Weights of a small image diffusion model: activation gelu, muon at rate 0.0034.
Rows from block 2 of a small image diffusion model, named by matrix and row number. Rows with one number belong to one neuron. Each number is 128 + 32 x the weight over its row's rms, rounded and kept within 0 to 255. All counts start at 0.
Before each neuron's rows are labels from the 100 images, of 14976 (inputs lightly noised), where the neuron reaches its highest value: "peak on" is the class under the peak; "colour at peak" is the nearest of a few named colours to the mean colour under the peak. Only what is clearly more common there than usual is listed. The data: rendered landscapes of hills, water and sky.
# fc1: MLP up (model.blocks.2.mlp.fc1.weight, 768x192), inputs 0-95
# fc2: MLP down (model.blocks.2.mlp.fc2.weight, 192x768, transposed), outputs 0-95

peak on: sky
colour at peak: black
fc1.58 [119 140 151 107  75  78 164 172 110 173 135 119 192 125 178  93  95  97 138 149 137 182 123 148 177 112 174 123  91 134 139  92 143 124 151  99 105 146 131  54 115 137 127 192  87 166 144  82 147 147 134  68 109 107 142 147 196  73  91 127 130 154 168 171 117 177 113 119 122 135 102 149 121 107 164 149 121 133  93 109 132 180 119 153 156 177 178 128  95 123 176 147 126 139 116 128]
fc2.58 [175 107 159 126 126 123 120 169  96  72 117 114 159 122 147 163 136 155 108 178 109 159 114 122  72 133  94 120  96 113 143 140 121 105 148  81 168 100  99 116 123 154 191 143 163 123  98  82 108  73 104 125  96 119 128 132 101 164  80 170 169 109  95 174 160 146 140  84 138 108 108 141 101 148 136 148 170  82  82 128 166 112 153 122 155 152 144 107 108  98  94 120 132 139 109 135]

peak on: sky
colour at peak: grey
fc1.305 [ 98 135 121 122  90 144 128 101 136 128 137  92 175 133 148 110  99 223  60 122 134 180 137 125 119 117 121 129 166  98 186 114 109 107 131 173 141  78 137 127 129  98  98 159  97 123  61  87  70 104 168  80 141 194 114 102 125  44  69 122 204 104 111 120  92 106 121 158 134  86 129  53 113 118 138 128 124 174  85 106 123 158 119  88 134 167  94 113 128 126  84 171  99 120 169 210]
fc2.305 [106 128 114 136 127 112 161 117 159 169 163 126 151 135 162 101 115 149 121  86 173 161  87 134  97 162  75  59 176 175 132 149 145  70 171 164 109 110  55 121 154 121 133 160 123  93 151 116 178 149 131 118 122  87  84 156 116 121 115 166 150 148 120 154 100  63 148 166 135  61 163 166  97 136 175 119 157  91 137 138 132 176 102 143 198 132 174 182 130 100 104 101 182  84 100  72]

peak on: steep ground; snow
colour at peak: grey
fc1.256 [ 97  46 129 149 129 148 108 138 166  43  76  75 133 113 104 152 163 128 197 140  96 125 112 138 100 106 118 107  64 138 115 105 106 157 140 169 113 100 111 112  87  84  97  93  62  92 132 146 165 125 155 101 124 146  91  87 122 160 133 128 125  34  72 103 126 109  53 172 121  96 162 188 131 121 139 104 162 109 186  54  94 105 144 107  95 149 102 104 140 105 145 192 102 111 170 132]
fc2.256 [174 117 108 124 123 146 130 141 147  61 148 112 124 141 134 181  49 128 153 134  44 133 180 148 115 149  96 157 193  69 144 123  77 139  78  67 163 136 170 116 122 134  87 130 101 184  79 156 178 124  74 131 141 156  58 100 152  90 106 154 121 145 140 154 144  53  65 164 148 129 149  89 145 151 121 119  76 132  97 144 111 135 145 101 141  78 122 103 156 154 138 170  88 126 114 148]

peak on: snow
colour at peak: grey
fc1.680 [149 197 135  77 133 104  50 129  86  86 140  74  92 144 143 114 123 102 202  84 152  87 124 164 154  90 148 113 162 129 122 163  92 107  79 140 156 153 161 131 131 130 116 113 150 119 125  91  99 124 137 158 156 125 116 109 162  86 139 134 106 130 100  91 187  75 119 104 107 157 111 118 121  81 158  41  89 113 114 167 167 111 112 131 133 152 171 100 122  74 122 145 108 157 121  85]
fc2.680 [126 164 142  90 145 105  47 161 146 164  82 212  80 193 133 126 111  64  61 101 118  94 160  64  68 126 179 159 159 135 168 151 173 137 167  90 114 140  92 155 112 102 161 203 107  55 147  97 129 108 129 116 156 120 136 102 124 102  91 110 144 108 122 112 151 188 101 118 114  87 133 159 101 122 121 104 133 156 140 111 157 107  91 120 155 142 150 154 157  91 130 116 119 125 128  86]

peak on: snow
colour at peak: white
fc1.110 [136  96 154 168 144 141 144 155 173  78 106 125  73 133 147 143 121 111  74 124 122 105  88 154 159 161 152 122  78 135 133  96  84 123 169 168 122 130 117  96 101 161 172 122 157 186 134 130 145 158  89  90 107  90 171 135 141 152 115  98 108 140 179 172 105 171 124 121 118 115 133 105  98 103 160 144 150 175  56 146 135 109 119 141 176 168 196 163 113 134 122 140 141 131  66 141]
fc2.110 [133  85 138  97 133 167 143 135 129 134  42 109 163 126 129 187  92 202  89 192 180 115 124 105 114  74 154 108 116 102 164 128 188 151 119 175 168 134 118 194 116 102 151 159 125  98  63 132 103 104  97 178  94 112  49 119 137 195 111 149  60 127 109 167 184 141 154 113 133 153 120 178  33  77  60 116 134 162  69 172 113  97 121 118 129 126 154 178 117 137 138 133 161 146  99 143]

peak on: water
colour at peak: white
fc1.427 [141 128 177 144 109  92 131 108 101 128 125 156 120 150 114 133 115 179  65  99 174 173 129  83 146 139 133 153 157 139 143 211  94 145 113 211 167  87 113 135 128 125 116 150 165 146 136 118 152 117 125 130 108 138 157 142 155 101  87 113 218 123 129 114 138 105 111  97 161  41 101  38 125  99 108 115 145 104 120 131 110 179 137  99 145 124 135 171 144 148 153 139 170 126  37 198]
fc2.427 [180 114 132 140 160 133 189 157 175  97 156 103  87 130 166 119 146 118 169 120 146 118  48  78 122 120 112 123 140 146 125 161 117 146 133 164  23 107 120 152 117 138 100  98 123 148  89 195 105 125 126 150 137 133 131 130 127 130 135 117 121 138 138 185 113 139 108 167 160 139  99 105 203 111 123 111 118  94 119 208 103 122 121 120 100  82 111 196 114 136 154 111 103 144 170 163]

peak on: snow; steep ground
colour at peak: grey
fc1.592 [110 160 152  79 132 143 129  73  99  52 165 175 115  66 107 156 148 118  92 125 149  93 112 133  95 123 140 105 105 106 132 125 117 161 143 157 138  90 126 146 140 106 107 128 204 154  70 110  79  74 198  80 113 100 123 108 166 129 164 147 130 151 131 153  96 192 103 119 145 119  76 106 132 117  56 110 139 129 128 155 116 161 199 132 177 108 124  88 143 108 203 185 175 120  98 119]
fc2.592 [103 115  96  95 132 137 134  78  68 192 119  95  96 100 140 111 115 141 129 130 128 125 124 116 133 170 120 135 205 208 100 107 102 160 158 101 159 118 143 106 137 137 149 210  95 147  74 123 107 164 170 164  82 137 134 123  87 133 103  79 181 140 136 148 147 147 127 119 133 138 122 131 134 119 173 105 161 132 133 102 108  93 174 161  91  99 109 131 167 153 123  65 109 120  81 148]

peak on: sky
colour at peak: grey
fc1.46 [ 99 129 142 194 125 184 107 124 118  97 158 138  94 125 151  69 121  58 124 150 123 176 120  55 134  72  77 118 185 127 142 159 139 158 134 131 165 100  96 106 118 119 204 149 132 140  98  64 152 111 127 113 148 144 158 139 137 172 127 160 159 110 116 150 115 161 101 170 110 100  93 120 105 204 130  97 130 136 132 173 143 141 156  99 156 115 157 179 165 138 110  85 133 171  96  51]
fc2.46 [133 112 185 103 149 134  84 116  88 166 120 131 137  94 150 193  42 138 144 145 136 105 148 138 148 160 132 181 127 103 147 232 179 173  75 148  66 177  74 118 119 117 123 112 161 119 125 135 153 148 141 150 135 112 152 148 100 158 116 136 200  88 119 137 178  89 160  93 140  94  83  91 121 178 122 151 110 151 119 150 176 184 136 117 112 173  56 106 130 118 147 166 117 117 159 134]

peak on: steep ground; snow
colour at peak: grey
fc1.347 [132 157 128 134 109  90 180 119 144 122  75  94 143  93 158 121 177 126 126 114 126  84  67 117 139 113 182 117 101 146 121 151 137 138 129  86 158  73 127  55 130 144  41 126 142 133 142 201 121 160 109  85 103 120 146 160 101  21 114 134 112 152 117 136  89 113 129 131 136 152 157 131 135  83 136 144  97 154   0 118 138 159 150 130 153 172 169  89 119 163 125 116 113 131 126 167]
fc2.347 [132  91 132 142 144 129 105 155 223 132 124 112 121 129 132 154 136 144 100  68 166  74 112 150  67 125 100 150  94 106 183 138 128  89  86 138 130 110 121 174 124 130 173 152 132 132 127  73  85 102 116 164 107  69  86 139 129 129  78 113 198 130 140 110 188 132 137 111 123 201 104  62 173  55 156 123 140 127 107  93 140 130 159 131 115 102  76 249 110 130 142 120 167 124 160 142]

peak on: sky
colour at peak: grey
fc1.491 [146 134 144 127 114 164  91 158 138 158 174 108  91 120 132 135 103 161 120 106  98 117  88  52 149 137 142 108 177  91 155 225 179 146 154 160 196 124 131  94 101 108 128 137 151 136 142 171 122 124 151 162 119 158 129  96 134 192 152 201  65 141 123 100 164 104 123 128  96 162  80 142 135 112 119 136 154 159 168 153 161  87 141  92 116 123 126 121 164 131 151  74 132 151 142 124]
fc2.491 [115 123 153 102 140  96 190 146  99 123 162 128 138 114 176 146  63  84 123 166 145 169 131 158 150 157 231 128 106 183 152  75 145 167 131 157  94 117 102  87 143 133 101 138 131 150 207  83 123 155 154 105 130 138  92 100 118 106 126 214 136 122 111 130 109  74 128 134 139 146  61 129  57 154 141 119 114 155 175 133 123 145 115 115  65  87 150 130 126 164 149 109 107 112  92  82]

peak on: sky
colour at peak: grey
fc1.359 [169 116 166 142 126 119  97 151 194 108 216  89  82 154 124 139 141 163  99 144 103 139 118  80 160 107 203 143 144 140  92 107 143 131 141 139 144 100 139 171 150 137 152 160 136 138 119 145 116 142 128 141 115 120 208 104 108 160 176 119 127 139 145 135 140 221 145 146  89 124  53 109 135 173 151 142 136 112 135 116 123 174 142 113 171 154 143 136 137  79 140 103 109  95  99  64]
fc2.359 [132 117 194 126 122 149 134 168 104 100 134 120 158 132  99  98  42 218 121 152  92 105 113 176 134 154  64 143  74 164 136  84 158 158 129 166 120 190 122 134 132 150 118 156 135 150  83 185 112 139 116 113 122 135 155 118 135  36  95 106 145 106 128 132 130 170 119 179 141 151  78 122  86 140 129 123 104 158  87 100 144 146 129  95 117 109  99 169 117 156 139 102 104 132  32  39]

peak on: snow; steep ground
colour at peak: grey
fc1.241 [ 84 194 175 106 110 120 134  93 113 142  90 149 120 127 132 148 109 128 144 111  73 162 102 122 113 188 107 133 159  94  77 130 180  90  91 148 129  96 130 142 132 138 121 101 183 114 129 119 128  79 148 172  96 119  79 217  97 122 158 135 137 177 151  96 142 159 172 111 156 115 113 113 124 124  62 147 117 129 137 106 110 146 135  80  97  69 157 124  66 102 141 125  97  74 141 113]
fc2.241 [101 190  82 102 151  97 113  93 130 101 149 119 138 136 125 117 132 122 106 130 172 161 121 142 142 160 136 121 128 160 185 131 143  84  96 141 129  75 129  97 170 142 129 102  77 174 118 100 151 151 184 108  98 177 129 150 167 123 153 149 127 171 119 145 157  64 111 147 131 164 172 120 106 148 136 186 209 111  83 100  72 131 138 155 153 115 124 208 194 111 123 149 116 203 134 142]

peak on: snow
colour at peak: grey
fc1.167 [107 101 143 162 137 121 158 140 167 129  96 157 142 139 130 133 144 116 115 112 109 119 127 174 149 118 196 139 100 107 143 118 116 138 135 109  51 173 116  79 144 140 111 132 134  84 168  98 130 117  90 126 123 124 104 122  75  99 144 177 120 150 143  61 108 134 108 135 117 114  95 114 126  63 161 143 198 126  42 134 149  45 143 167 139 173 148  43 131 155 156 179 105 140  73 159]
fc2.167 [ 84  81 185 130 124  96  76 137  83 101 156 124 190  97 156 149 144 123  91 115 106 133  94 160 113 155 101  94 125 159 205 101 143  92 125  85  74 155 123  86 118 117 185 152 109 148  94 118 104 143 154 116 129 133 175 151 163  96 116 131 141 105 118  81 158 201 127 116  91 163  65 154  43 112  86 153 157 138  76 112 102 111 116 170 163 182 165 170 160 122  97  91  28 110 109  81]

peak on: sky
colour at peak: black
fc1.409 [ 73 155  91 112 118  72 194 100 115 101 120 122 127 127 141 101 124  93 176 116 107 118 118  75 137 178 104  91  87 120 125 191 115 130 133 159 121 107 140 151 116 150 206 138  83 151 157 111 174 132 152  72 140 127 129 130 122 182 118 125 124 108 148 181 120 114 126 154  69 130  95 139 129 108 180 109 147 181  75 102 148 143 122 111  82 153 101  87 116  88 168 136 109 150 141 194]
fc2.409 [ 52  92 100  90 178  99 128 156  90 103 130 116 188 124 194 145 124  98 101 181 114 170 103 164 142 150 175 134  45 139 140 106 111 114 119 185 144  97 157 111 164 135 157 102 151 165 137 139 127  64 144 111 128  63  86 135 155 116 104 133 148 156  83 153 142 100 166  92 179 115 109 152 102 121  83 115 236 179 151 123 160 111 138 131 113 176 108 188 113  92 122 119  97 139 137 148]

peak on: snow
colour at peak: grey
fc1.393 [133  90  94 163  87 159 129 129  71 145  89 186  98 108  93 110 127 108  77 151 166 123 123 145  97 118 131 147 136  62 118  62 144  88  99 122 153  66 144 127 132 146 153 151  99 155  98 109 101 119 138 115 160  85 112 154 132 126 120 151 141  64  88 121  99 104 151  86 134 104 129  97 116 176  97 144 109  85 144 119 157  97 147 140  93   4 146 113 120 109 114 144 106 108  70  77]
fc2.393 [129 117  82 138 101 110 124 173 126 149 107 116 143 104 142 154  68 150 159 194 158 179 143  92 130 125  91 135 126 185 129 159 158 107 138 140 125 166 100 104  89 106 122  71 138 146 140  87 121  99 139 114 118 176 115 100 113 200 121 109 205 154 166  72  75 148 109 168  87 147 173 157 162 163  82 133 186 157  72 104 150 101 157 103 122  87 131 111 134 116 128 137 163 142 115 106]

peak on: steep ground
colour at peak: black
fc1.55 [178 132 150 156  82 144 172 112 149 120 115  98 146 109 116 149  74  58 110 165 127 174 112 126 146 122 126 172 117 167 118 177 105 120 109 101 124 149 146 105 119 103  97 136 167 123 118  98 146 113 122 156 151 157 114 155 158 132 112 132  90 111 114 127  69 146 143 114 162 138 140  82 126 166 100 134  75 142 109 116 188  97 146 181 181   9 167 133 192 167 136 169  52 151  50 176]
fc2.55 [142 154 125 120  74 154 166 107 128 120 132  90 123 100 100 144 113 186 103 150 131 119  87 156 120 145 158 147 109  99 138 148 218 128 162 142 163 255  27  80  66 112 181 151 105 170 104 100 162 152  99  97 121 160 105 122 129 122 142 155 128 120 128 170 125  99 115 102  95 151  83 149 115 165 140 107 119  89 164 172 139 157 111  73 144 112 119  56 106 164  93 109 170  92  87 209]

peak on: snow
colour at peak: grey
fc1.459 [104 125 201 157 147 117 123 152 113  72 192 144 131 152 145 156 118 143  89 116 148 160 122 124 166 145 152  91 144 135 106 176 106 105 140 150 113 186 105 122 167 116 131 122 100 153 126 109 131 222 140 135 102 178 113 169 145 156  77 138 131 104  70 124 137 145  87  85  87 108  89 141 134 131 191 203 105 128 110 162   9 148  70 109 152  71 140 161 170 153  72  94 128 108 122 161]
fc2.459 [101 140 114  95 128 111 172 130 124 178 119 110 133 144 122 148 140  77 130 144 148 120 192 186 138  81 135 125 197 132 124   0 163 137  68 107  91 146 164 125 146 117  81 143 143 116 100  89 146 104 107 117 108 108 143 121 117 163 105 120 130  90 125 131 140 125 139 116  83 138 164 134 110 133 120 185  88  73 141  93  72 113 101  96 124  69 111 142 130  99 104 158  66 119 113 201]

peak on: sky
colour at peak: white
fc1.170 [137 148 160 143  84 173  90 126 123  68 155 109 150 100 163 122  86  95  85 138 139 167 106  99 133  90 121 116 108 149  51 115 144 141 142 139 122 165 125 249 133 135 153  90 116 134 108  32 136 113 137 125 138 145 199  83 113 109 114 161 100 114 149 189 113 143  98 135 118 120 129  39 128 226 183 135 145 157 138 181  94 148 129 103 131 105 134 142 132 130 124 108 108 162 118  80]
fc2.170 [142 108 158 134 147 147 106 121  97 113  84 118  79 108 129 143  17 125 160 118 102 128 130  85 117 122  84  93 165 141 154 178 125 105 122  93 110 126 112 171 116 131  71 128 119 140  54 209 143 136  93 101 109 119 211 155 151 201 117 108 213 112 134  96 152 115 146  93  64 109 139 120 149 123 165 145 147 145  98 198 103 157 144 115 181 127 163  77 128 132 116 125 105 130 124 194]

peak on: sky
colour at peak: grey
fc1.77 [ 94 145 125 131  80 156 120 123 230  78 129 132  92 147 127  94 108 151 111 148 127 125 121 131 140  86 186 147 104 123 104  72 102 127 149 145  59 144 102 178 132 135 186 125  89 138 108 110 125 138 104 128 134 107 167 117  99 144  88 162  82 120 175 155  89 123 114 159 130  95  99  98 113 155 152  86 111 110 117 114 176 199 118 179 181 125 130  99 132 177 126 135  90 103 124   0]
fc2.77 [113 125 180 148 129 161  71 138 164  85  65 137 139 130  68  69  81 157 124 148 104 111 138 130 135 151  77 160  98 133 122 153 112 143  76  81 112 133  82 107 112 131 145 112 128 137  54 148 105 121 129 112 136 143 129 116 108 126 109  64 202 139 116 125 150  99 135 177  73 128  79 147 191 105 139 154 125  93  78  88 134 106 130 169 144 136 150 125 130 137  99 132 156 135 123 111]

peak on: steep ground; snow
colour at peak: grey
fc1.635 [130 135 123 135 122 127 161 124 170 120 143 130 137 133 132 103 128 124 123 109 168 165 134 152 112 159 215 149 137 132 133 146  63 127 109  88 135  74 110 113 141 144 152 133 116  86 116 124 148 117 144 137 127 119  66 157 115 107 103  70 148 161 112 112  33 126 112 104 104 140 145 172 143 153 215 108 101 115 135 149 152 170 142 171 178 127  93 156 121 151 115 171 153 108 115 116]
fc2.635 [ 91 120  88 131 150 133 125 136  86 115  95 128  79 121  95 112 119 169 124 116 121 145 119 154 123 163  78 142  84 172 153  91 143 123  86 159 158 139 105 118 123 111 115 145 129 134 133 203 107 125 150 131 144 142 110  42 139 106  77  67 181 104 133 116 170  93 139 102 151 169  71 154 128 188 119 112 187 194 145 102 112  97 133  89 169 146 120 206 116 147  83  98 149 102 126 134]